{"image_size": 24, "crop_scale_min": 1, "arch": "vit", "bias": "qkv", "beta2": 0.999, "batch_size": 64, "lr_schedule": "cosine_restarts", "final_lr_fraction": 0, "weight_decay": 0.1}
Rows from block 3 of a small image classifier, named by matrix and row number. Rows with one number belong to one neuron. Each number is 128 + 24 x the weight over its row's rms, rounded and kept within 0 to 255. All counts start at 0. Numbers have three digits each.
After each neuron's rows are labels from the 100 images, of 14976, where the neuron reaches its highest value: "responds to" is what is common among them; "lies over" is the class under the peak. Only what is clearly more common there than usual is listed. The data: pictures of board games with random positions, seen at a slant. In brackets: how many of the 100, against the usual share in percent.
# fc1: MLP up (model.blocks.3.mlp.fc1.weight, 512x128), inputs 0-63
# fc2: MLP down (model.blocks.3.mlp.fc2.weight, 128x512, transposed), outputs 0-63

fc1.124:049134162150109147146137131087144110149108139128123143131146115123080118138162040106128145135134121117167127128161157146135162129179139146089161128144150149127137159111150127134148138127107131
fc2.124:178145065139092118133133142148145114097119109154104156151143116160122135145117164167187165156144129124113101117147124112118104113127126123106112137131087144191122149085107183144148145144105120
responds to: first side has more (83 vs 44.2); nearly empty (69 vs 34.3); draughts (53 vs 16.7)
lies over: board (88 vs 57)

fc1.115:106149162138152136137123118099120149120112114129143137122085155134138121117131130122138183100139099133135116195121109138106193122166073131121120112056141132084138123130143134124121124106119127
fc2.115:148091113114110131128131129130136126154148139131116123090164096123104109129128126163126145140129192132109139068127154122138090116100144149095139148181120118172101137131124108143142134139113099
responds to: second side has more (72 vs 45.4); noughts and crosses (53 vs 16.9); more pieces: equal (28 vs 10.4)
lies over: board (94 vs 57)

fc1.116:084074130128083151128119145152142129135137139112157127110164080153149164079092140102099133122120159127099128146116168105089126146107078137153156124099126131140125111115096128167099106127130146
fc2.116:153137125117155146097160170164112139154135139109117103144133141108138151153125161130103090126127111112118137149082090114102161162103164094133092147110092087110172151137116164112093137169145099
responds to: nearly full (81 vs 34); draughts (69 vs 16.7)
lies over: table (79 vs 40.5)

fc1.430:122121112125136129090145141151114024112128120069093121179104165151105134145138122119124141137127112121118148139157138152180117122120132084133171131128129121134127119138135126150122102136149126
fc2.430:149127127119110115164131139102153167147122126145143151102136073091122103103119138169145255134137144127127118100134113117093119126107105143137117133139118106141099144111133153134115121128081119
responds to: nearly empty (61 vs 34.3); more pieces: equal (54 vs 10.4)
lies over: board (87 vs 57)

fc1.226:127123114129140144091137125161120034105142143086101117170115143138124138147113120126125164139059137120130151147123134154149134112094119098117159118139137112134141146130101147139174118128146119
fc2.226:133121118121099110164125129116142145149140115144126144114129099082133117123137134178142255125127148100133119113115116120112130126068121137141114125150122127135111136119146139121128129149093130
responds to: first side has more (99 vs 44.2); nearly full (84 vs 34); stones on a line grid (63 vs 16.8)
lies over: board (92 vs 57)

fc1.67:157168165131113121131150125111133120147073174137156119106128134107163142147110062154105128117131143181152136126163089120076136090138122152126112077139168135110106154127125108132133100152136128
fc2.67:135094111111084115094126121175152151104150111135086108126119126151104151125111110122158073120130160099145112154142127111154097179120134114149121172135113122153117113120128187118117120165141105
responds to: noughts and crosses (57 vs 16.9)
lies over: board (90 vs 57)

fc1.378:146117109154131139109145129173128017126154144080098123173123152155089157119135161099139130156137123125131122123142105149167119091140145119118145131135114116137143159143128138112174126131168136
fc2.378:130143168121134130161122112088132196140119124134165136081139121106123080112119123162128203104136158131133127108127129122084127136109126147117138122133154118122095117123134136136097132124093098
responds to: digit grid (84 vs 16.4); nearly empty (64 vs 34.3); more pieces: equal (50 vs 10.4)
lies over: board (86 vs 57)

fc1.382:111125114146139148109119142132092036116136116068117111169110144147115156150112119126125134141085110125124159129127130157157137093113136107154173113137133139135164142143105141134150106147165140
fc2.382:122131145109107109159124133111149220108132132188144141088125120114145134123128135149127153112126134104129107140118122117098150149099088123144064149123144127116108126118157125122112159130102119
responds to: first side has more (99 vs 44.2); nearly full (64 vs 34); stones on a line grid (55 vs 16.8)
lies over: board (87 vs 57)

fc1.163:105130138137143134137124134143106080088139151104102121151101159162096150151131114110144199141126123130142110195114105152135163091146125116109121128074123131096163138120139164107153142125147132
fc2.163:133111113132071121114121143102162120154133131135120122152110105104131124124134131143125161106144134126116137053171145139132114115112096157139149121204135124145116101147137125136098113116114138
responds to: first side has more (82 vs 44.2); stones on a line grid (45 vs 16.8); discs in an upright rack (37 vs 16.4)
lies over: board (87 vs 57)

fc1.387:072143151149121110103128111084089118152108092137100110147099122111154101145092076139137127139166167126153110159131116125170084131120137120118154114154160154149111118166106115159086120090116088
fc2.387:140128096114106096133151143155120113131090136159100135133145114101091151112120118126142188161122120110150126135112089087113089159144134143119109147116112122156105159115122141127152132170132139
responds to: second side has more (75 vs 45.4)
lies over: board (89 vs 57)

fc1.467:123163114096115134173092158135154116100123153159087150161109103128153166122107107125153113094121131155111127148088080163090129140105114137152107106134159139123111167096140161157161118101156161
fc2.467:128146151105135092073121121171086157135145092151103099165098143128118099158135098095122106166131106146148111152168140164153151169138106110128154140138146098102097100132159112120093155122108167
responds to: filled: nearly empty (64 vs 34.3); digit grid (43 vs 16.4); noughts and crosses (43 vs 16.9); more pieces: equal (36 vs 10.4)
lies over: board (87 vs 57)

fc1.80:141139112134112156168103140102140169119137134091166107129112105118153098162150115114155141113098116157152110117141113157125137087140089153131134072141117122112140136115128106169117143145170094
fc2.80:101129111116092123087137118176152146104149103159083101116110165142118196141120101130122066124120146111126130118151145125153090138155131120113140154118115118162136123141156189119136139132151146
responds to: draughts (46 vs 16.7)
lies over: board (88 vs 57)

fc1.236:131165090126134109113129121138162103164155141154114139168125095134168146158117085156145132130078089142117147133137146155167114119147141155175143136135184167109135122121143117147102128160109115
fc2.236:128144117118123104144129129162109116138130156127118145126130093092093107140116156107176175152128126124118122104129132132095082148144127141136116140139096113191135205111096170144123141159114150
responds to: digit grid (36 vs 16.4)
lies over: board (86 vs 57)

fc1.417:100159168139157142140119131105115161115115128139136144120091148131153126124126118124131168098129106140131122180108091134107185117155076110117121117081137113076164117128129135078111126121122153
fc2.417:132087102107081127115127131136145109161158131138105119105153101118106114131139131164121186137117180129122140080137151133144089128107140156116139146173126126174109129138127113145139127147103097
responds to: second side has more (73 vs 45.4); noughts and crosses (46 vs 16.9)
lies over: board (93 vs 57)

fc1.497:114166136124149128139130154098131146110120103113173130129103162117156115127128141118105166106127096149130131172144104151117141125166082112118141091104148122085148124127131106118102121090134152
fc2.497:139090089112085124107140131140139080152159128139096126135146103134108134124131134170132200142106175120112135107143149119152092120124155152099139145137113130181115130147129126156145131143114099
responds to: more pieces: equal (71 vs 10.4); noughts and crosses (54 vs 16.9)
lies over: board (87 vs 57)

fc1.101:128122109133154140113134116134102022107140124067121109189115153141106156117139120124135125140124112132138145147153144142183118115119141088124169121127118126121146126143112126135125096123159130
fc2.101:149122129109111110165137150115159173141124134151128144108127078087131108119133143179136255134134146125119119121123125113091117122106101135126107129130120126159108140122135132135125125131083105
responds to: discs in an upright rack (39 vs 16.4); more pieces: equal (27 vs 10.4)
lies over: board (88 vs 57)

fc1.298:124090101121125135091127141144115026087158136098075117170113145151124152117112141114120121149161122113137140148131117144161130128129136069131155146104110120133156136142125147130154110130165126
fc2.298:146158156124120134159137108107130151157104133130157149101140125109123070123132128191126248113141146137127120102133132130104121124114116144129140095146143122112104114124130121129112114109070103
responds to: nearly empty (90 vs 34.3); more pieces: equal (88 vs 10.4); digit grid (40 vs 16.4)
lies over: board (87 vs 57)

fc1.460:120159139106123141128085152183095123134136104154129124146106117159110154144111114147169088169123147163121131175144136108102146108124142133109113113140157086148163124091148131134120146097106122
fc2.460:164111145170164110133133119080119120141137119126157180140092109137149069108148142153130136108129148113082151103154143102132152142106165117088128108111126163085126091129136088152143138140115103
responds to: draughts (75 vs 16.7)
lies over: board (88 vs 57)

fc1.93:144153147143126108176108104084130130125081167103180166135155096124125117100091106118137149125160149136113125116143139153094153099115097130135108075152154137139118124089130098141138141141115114
fc2.93:076128142116112122089125109153120158138151118136116111104107165154107146134145122099110023104132155127150135141121139146187136134123145139118153175124142121106161101128142174118124128143168136
responds to: second side has more (87 vs 45.4); noughts and crosses (38 vs 16.9)
lies over: table (69 vs 40.5)

fc1.490:117112108144157139085127141154126049104139130073101102174102170148109147141123156101133117134133117120128125144134125157173131129142141086142149162113101138126157130141124124129151098141159135
fc2.490:157146141130109117169128133101149166151123127141154151114131090083126099094120122172138255123134145134109122111136117128084135117105097137134130117129149110129096129128131130135111120131080117
responds to: nearly empty (60 vs 34.3); more pieces: equal (54 vs 10.4); digit grid (47 vs 16.4)
lies over: board (87 vs 57)

fc1.428:102119129134097134177100093130097091122101101134139107112167086120097132142156096084111154126127105104102129096137106113136159149158110179124139138086133162139143117149118121118127136159127111
fc2.428:153113124152123115130156143105135148099098158150131094108140145155118104166105156136105034121142126113111114120093135109129112149117130087158175113135152111127120142155130140158125125129152160
responds to: nearly full (72 vs 34); draughts (41 vs 16.7); discs in an upright rack (40 vs 16.4)
lies over: table (97 vs 40.5)

fc1.127:151184120146121108120139103071144132163084171118174100131169126120100134164132126112135141102134097127135153118153163120104144096156090147115142095143168107129116125105126137130095140114107136
fc2.127:119103120111096106110114118143139131115173111152063131128124130133126163106141126126136052141122158088131114148098125105176114121146141136121135170112140142163126129142158170127145122154131129
responds to: draughts (53 vs 16.7); more pieces: equal (26 vs 10.4)
lies over: board (87 vs 57)

fc1.470:113105133141135129107142137151109031129135132072095113177099144155108155118123112105111120148135117134112144146132141140172105122134145083140169140115136128120145138151133127144145103142146115
fc2.470:145135126113109123154125136103151172148120124157141147103119079075133108096123138163148252118133142133106120104133102115088126113104104130128127116135127109133109135126146148132099116132084131
responds to: more pieces: equal (34 vs 10.4)
lies over: board (86 vs 57)

fc1.144:115175142127134130149126130101140111124122123128147142141104157124136133129133135119156181119146098127119089192138083148130172129164077133108110097060119134091164135131145135110125125105121143
fc2.144:157105115140129155102139104158114154126114133112103139117166100136104107128109130170116115140136160116105129085136169129119055108099138118109144139175131122193078120135116108139141117149112097
responds to: second side has more (88 vs 45.4)
lies over: board (91 vs 57)

fc1.385:125103108145125137083140138167094025125162123073103110186104147142124160122117147122138140138107122129126139127125136142163112131128147101132160143130122104143144165137136119138160117125162130
fc2.385:138142132113116117158138127100144161145115122147148134088130096086138109116138136176138255108135143125125113105137110120101126126094114125138114122138128128125115121121136148137115118132085123
responds to: more pieces: equal (43 vs 10.4); digit grid (41 vs 16.4)
lies over: board (86 vs 57)

fc1.416:110158152140168125111112149110095152126135151118174151135167096137133156097092102151152156155115130107125152110128153117126113086158121176103163113143164115121123133089134101161153117094094145
fc2.416:126098132089140131114142135156123147149171104167064141168137147097106169121110119145148112156158122158091143125136102101148149118107123096114148147117119153164118135100175138107108104138099118
responds to: noughts and crosses (90 vs 16.9); first side has more (76 vs 44.2)
lies over: board (95 vs 57)

fc1.145:122111111139124141110126136158109044118138122078110107179107143151121158120117154098133118129149129135132132143128128158171118131149131081137152152133110128141164156123131150117160096142180128
fc2.145:144137140133128122166128110107133164142116138141159139105136118089126092122136120190132255117142137126118127109137127135103133122109121146135127107142146124121101117136139121139118116119082099
responds to: nearly empty (72 vs 34.3); more pieces: equal (63 vs 10.4); digit grid (44 vs 16.4)
lies over: board (86 vs 57)

fc1.405:093155131124112132125148124100124104148142123127157120156103147127128131146144141133129141138122077158116126158168135159159136154174116107134156092102150139099156145126136102130129113100134133
fc2.405:160081098125092112131136151131132111130161121128088130155143098139131134115128132180132222158113146137109140119151137110111096116141137149084118164124111121190087141145125109140131140145100094
responds to: nearly empty (84 vs 34.3); more pieces: equal (77 vs 10.4)
lies over: board (89 vs 57)

fc1.457:079100136114136081146136106133132126122102094127162090169128125147168129162101092135126137119106134126156131102159150122140115124156144162111160102124181130150140158127129157105128156108161154
fc2.457:128123088135098094130139139145138089118157126136111138144091105098118147134096160156121190152098104125118104101165115140116124113158151122111100163161110134142122108113144122162152129150096099
responds to: first side has more (93 vs 44.2); noughts and crosses (81 vs 16.9)
lies over: board (89 vs 57)

fc1.391:133089116120139121103120141174126063081171123098091111141111124146115145133139163105128147153160098123112123138121109122159113128137127082131111142102113109133167145142145144123175137147172152
fc2.391:130162155133133137159128080097118137163105132110147160108146140108127078135122116176114219093143154131129122097136141138101122119115125139121154079146157133109096105122121120140097114116081095
responds to: more pieces: equal (93 vs 10.4); nearly empty (83 vs 34.3)
lies over: board (87 vs 57)

fc1.133:092166138123147137138135136103123152126125106106177115150099148123155126112145134125108167100109093161114149178147121138137155147174098121136139092088127130074138153136119119113114112101138136
fc2.133:145090099114088122115137137136141096147162135133090135130146100130117137122125143169132197157113185127109137114149144115150094113127142154088137145133102124183101132142125117146145137144105093
responds to: more pieces: equal (67 vs 10.4); noughts and crosses (52 vs 16.9)
lies over: board (92 vs 57)

fc1.347:147173129125121132140154108062145138104139118115188150143160128156146120141081081146117128094098106141153145142129107122099127082163132103108113079161140152095100157114112116148113132093117143
fc2.347:133111110135078098113109120156139137139149115172057137110129111139108158116142129117138114146110141121127133117149117137174121154154142119150114171150103129189119104156146183142171100135164139
responds to: nearly full (64 vs 34); digit grid (53 vs 16.4)
lies over: board (86 vs 57)

fc1.426:119153163139147145139130127117114147116117127133143130115090152132134120117116121130132187112130119137139121211132108131101191119159073135123122118057136116088143125143149141122112133111112113
fc2.426:149092114114102130134127122133140126160145137131112131096172093120108107128136128174133123139119185130113138052116151120144088115103156152108132150178117126178107129121125108140134124138109107
responds to: second side has more (79 vs 45.4); noughts and crosses (59 vs 16.9)
lies over: board (91 vs 57)

fc1.398:117090118110142120105126153159108070103162130092082095157122145158113159145126151102126131162154111121139118145122104140180110121166118072125129144121106121140173158120134145118188127141175148
fc2.398:136159157134133138154135093099121148157101130114152159099146132110124075124118121175117219097141155133126120102143141136101126128114123138129155080144151124108080103129122116142098117112080086
responds to: nearly empty (92 vs 34.3); more pieces: equal (91 vs 10.4)
lies over: board (89 vs 57)

fc1.282:133116115107144145095131099104125140141098173088116130101118087130084113152142137150130144101132115120118120103111112157106099141076148110164107156093163085156113156142100158111155174105107156
fc2.282:143120192153146108111127163117097127122146108111162108101124103139156105134121142096081103133097161115114136129079151105129170143107129130126117132136124158088122097134137120149100085104112081
responds to: nearly empty (98 vs 34.3); noughts and crosses (93 vs 16.9); first side has more (87 vs 44.2)
lies over: board (97 vs 57)

fc1.454:117171127121130146146116136087127118111114116133150140148108154137136129134125145115148190113169094123112083188136104145131149115186089146124123079081131136093152136138144140128104144094109129
fc2.454:156107106150134155103135114158111144135118131112094144136155091136102106121106134168122119140131165112104130093142157125119069098105137122104147145159122121188089126130113111145142112156119105
responds to: second side has more (88 vs 45.4); draughts (39 vs 16.7)
lies over: board (90 vs 57)

fc1.159:126085113108132118096132139168126060114171140107088114177119138139099165141122148107126128156160094114143129154114130129175131114155123078127143152126115116148171143113127149102171108144153144
fc2.159:143160148130133136152135096098118144147111137115162150104142131116128070126127130188117236114144156139132122102145139138106116120113119148134149096157139125115092110134121129140107115113087096
responds to: nearly empty (95 vs 34.3); more pieces: equal (87 vs 10.4); digit grid (35 vs 16.4)
lies over: board (88 vs 57)

fc1.88:156152104165094125142157090111108117155143118177152120171129130094129105129128143144114092151151090117129092155114128148094133089119112146114127105095166099158131112134094123157120134119106106
fc2.88:164110109137135090114160095099131139106148100101115134130121124113131133117143103125100176104093103105121113074102085114144134068150133112108152134130138094104156103131169123145157160157143192
responds to: first side has more (78 vs 44.2); draughts (55 vs 16.7)
lies over: board (93 vs 57)

fc1.404:114162165132148148141141121106121146115113130128145139127086158128132124135118128131126194103144105139130116209136101134111180120164060123127121098066138114091150131145141138108119143111111129
fc2.404:149089114114100134121129128134142117161147132133106121102164096117109109129134127159132135135122191125119132057124155131142083116110153150124138153181116124184109127130122118141137124150115104
responds to: noughts and crosses (54 vs 16.9); more pieces: equal (30 vs 10.4)
lies over: board (92 vs 57)

fc1.509:132093093114140117089147137149112050097153148092089114171115131154080153137134130100140147149147097132110109146144138141163101128160141099146132135127145115142155137136144135123173124135144135
fc2.509:135158156129139133143120102101125156160108128122159145101139109103123072114114119174120244113135154135128129098128128129102125126121119146135156090152142114121088119132116137134100107109095098
responds to: nearly empty (93 vs 34.3); more pieces: equal (93 vs 10.4); noughts and crosses (41 vs 16.9); game: digit grid (38 vs 16.4)
lies over: board (87 vs 57)

fc1.152:115149120133133107117099137096134123123087123102169119086118148137114114135144065110124129102131123157151136107151100140083157106121081150108153098147113145069132161098161151117090131098139141
fc2.152:137101086145093136096136112140162146089142132164109117111149119171104166116124122149104091120138108086146108145160139132175111118130136163140098154135115147186120101127152129133138153162161151
responds to: draughts (52 vs 16.7)
lies over: board (88 vs 57)

fc1.33:105166140135133126145125126089141128124116121135143142140111154127129130139131136123158180116153094132125093200137099151120169120173079129121114092060123130091164139137148138131127131111115134
fc2.33:164109102149140158101136104150097166115108131112103155113161091133106098124113133181117125136135157108104120086143159123118063106092139126114143145165125119194070130141106106141137119146114097
responds to: second side has more (88 vs 45.4); discs in an upright rack (37 vs 16.4)
lies over: board (89 vs 57)

fc1.165:122152142084096122098138107131142126114101137122119142092147155148108092132149054137123150145144127142108125136128178125134106100156136111157142121149189149129089119152120072176080095113146096
fc2.165:131124100116121123137116113149135127137094121140129134128142092097116161113123140103154142154131139128142109107106067106136115146117076136122128148122086109199142175084117240136133131147142145
responds to: second side has more (81 vs 45.4)
lies over: board (87 vs 57)

fc1.69:158108134160088108104117109145114137139142100132157106110135132091149123099107139143093125141099124122147152108165108104153110164120118169116153157108154112170111181095090150086172166166101130
fc2.69:143130129097152140154107098134129131146115137149133133096082192161108099125121127081107058084145144144116132103112132119124169114095148111141126107134152131062166078123123118130119102116141107
responds to: nearly full (66 vs 34)
lies over: table (87 vs 40.5)

fc1.340:130090112137120127110140151169125053114162137093094099171110143149101148136134143092110123170145107111125114148135118138183125129129140084131140158112130133135152148124133146103170129155160132
fc2.340:143158157125129130161131102098123155159105127123151151106143125108127079117123120174117228103140154133123119106136131134091129118109127143129148089142153121104090112133120120135088114115078098
responds to: nearly empty (88 vs 34.3); more pieces: equal (80 vs 10.4); digit grid (47 vs 16.4)
lies over: board (87 vs 57)

fc1.459:128086112140118121093125125150123041120133132091094118171116126158131152111144141094121163128112118132136167153130135141184112124137128066139166148129123108126162124123116126108146098121165158
fc2.459:150131128126119126154147121117131115149111123146130162129147102102129087111114135187123255124134140119111114099132124117089111115104109128129130108127124124140089123134143122137125120118077104
responds to: more pieces: equal (76 vs 10.4); nearly empty (75 vs 34.3)
lies over: board (89 vs 57)

fc1.40:106151151133156144133118118118115115131116146106134143116122160131094122169133113114158188119143124141139103199104123151112167097189097116118132110048125134104160159107159146117138127128129131
fc2.40:175085114112099124145141135117136114144150126131109150120154103115104115124134152189147130145122164133097139061132125106143089127126146141135127165184109120175116130144125116142135138140100109
responds to: more pieces: equal (98 vs 10.4); nearly empty (66 vs 34.3); noughts and crosses (61 vs 16.9)
lies over: board (97 vs 57)

fc1.134:136152124111112145124123099101165089130139175137116112108138078103139143100127122107130153131142098102081149159099140109127152133103131143168101109158116103168111117092097138121108142149113101
fc2.134:127157123143147117133094100114103131143132101140152106129142164161156137138126095125105023116127115135160135142121134165151129142148140104096114138142127115074152118160137126126110119115171123
responds to: first side has more (75 vs 44.2); nearly full (61 vs 34)
lies over: table (69 vs 40.5)

fc1.97:128135140147140153124144121153106075095131163091129129156125154150097159150111167104137189147087115122106156148141105138138142103121121109129150123119107112129138166138106155118190131125134135
fc2.97:108076130125104120117114158109153126171134114150120135110127097079131110119137115136136255131114128114147115070122148112114120139081151145162114159168141131156146116126145136146109123141094144
responds to: first side has more (99 vs 44.2); nearly full (72 vs 34); stones on a line grid (47 vs 16.8)
lies over: board (88 vs 57)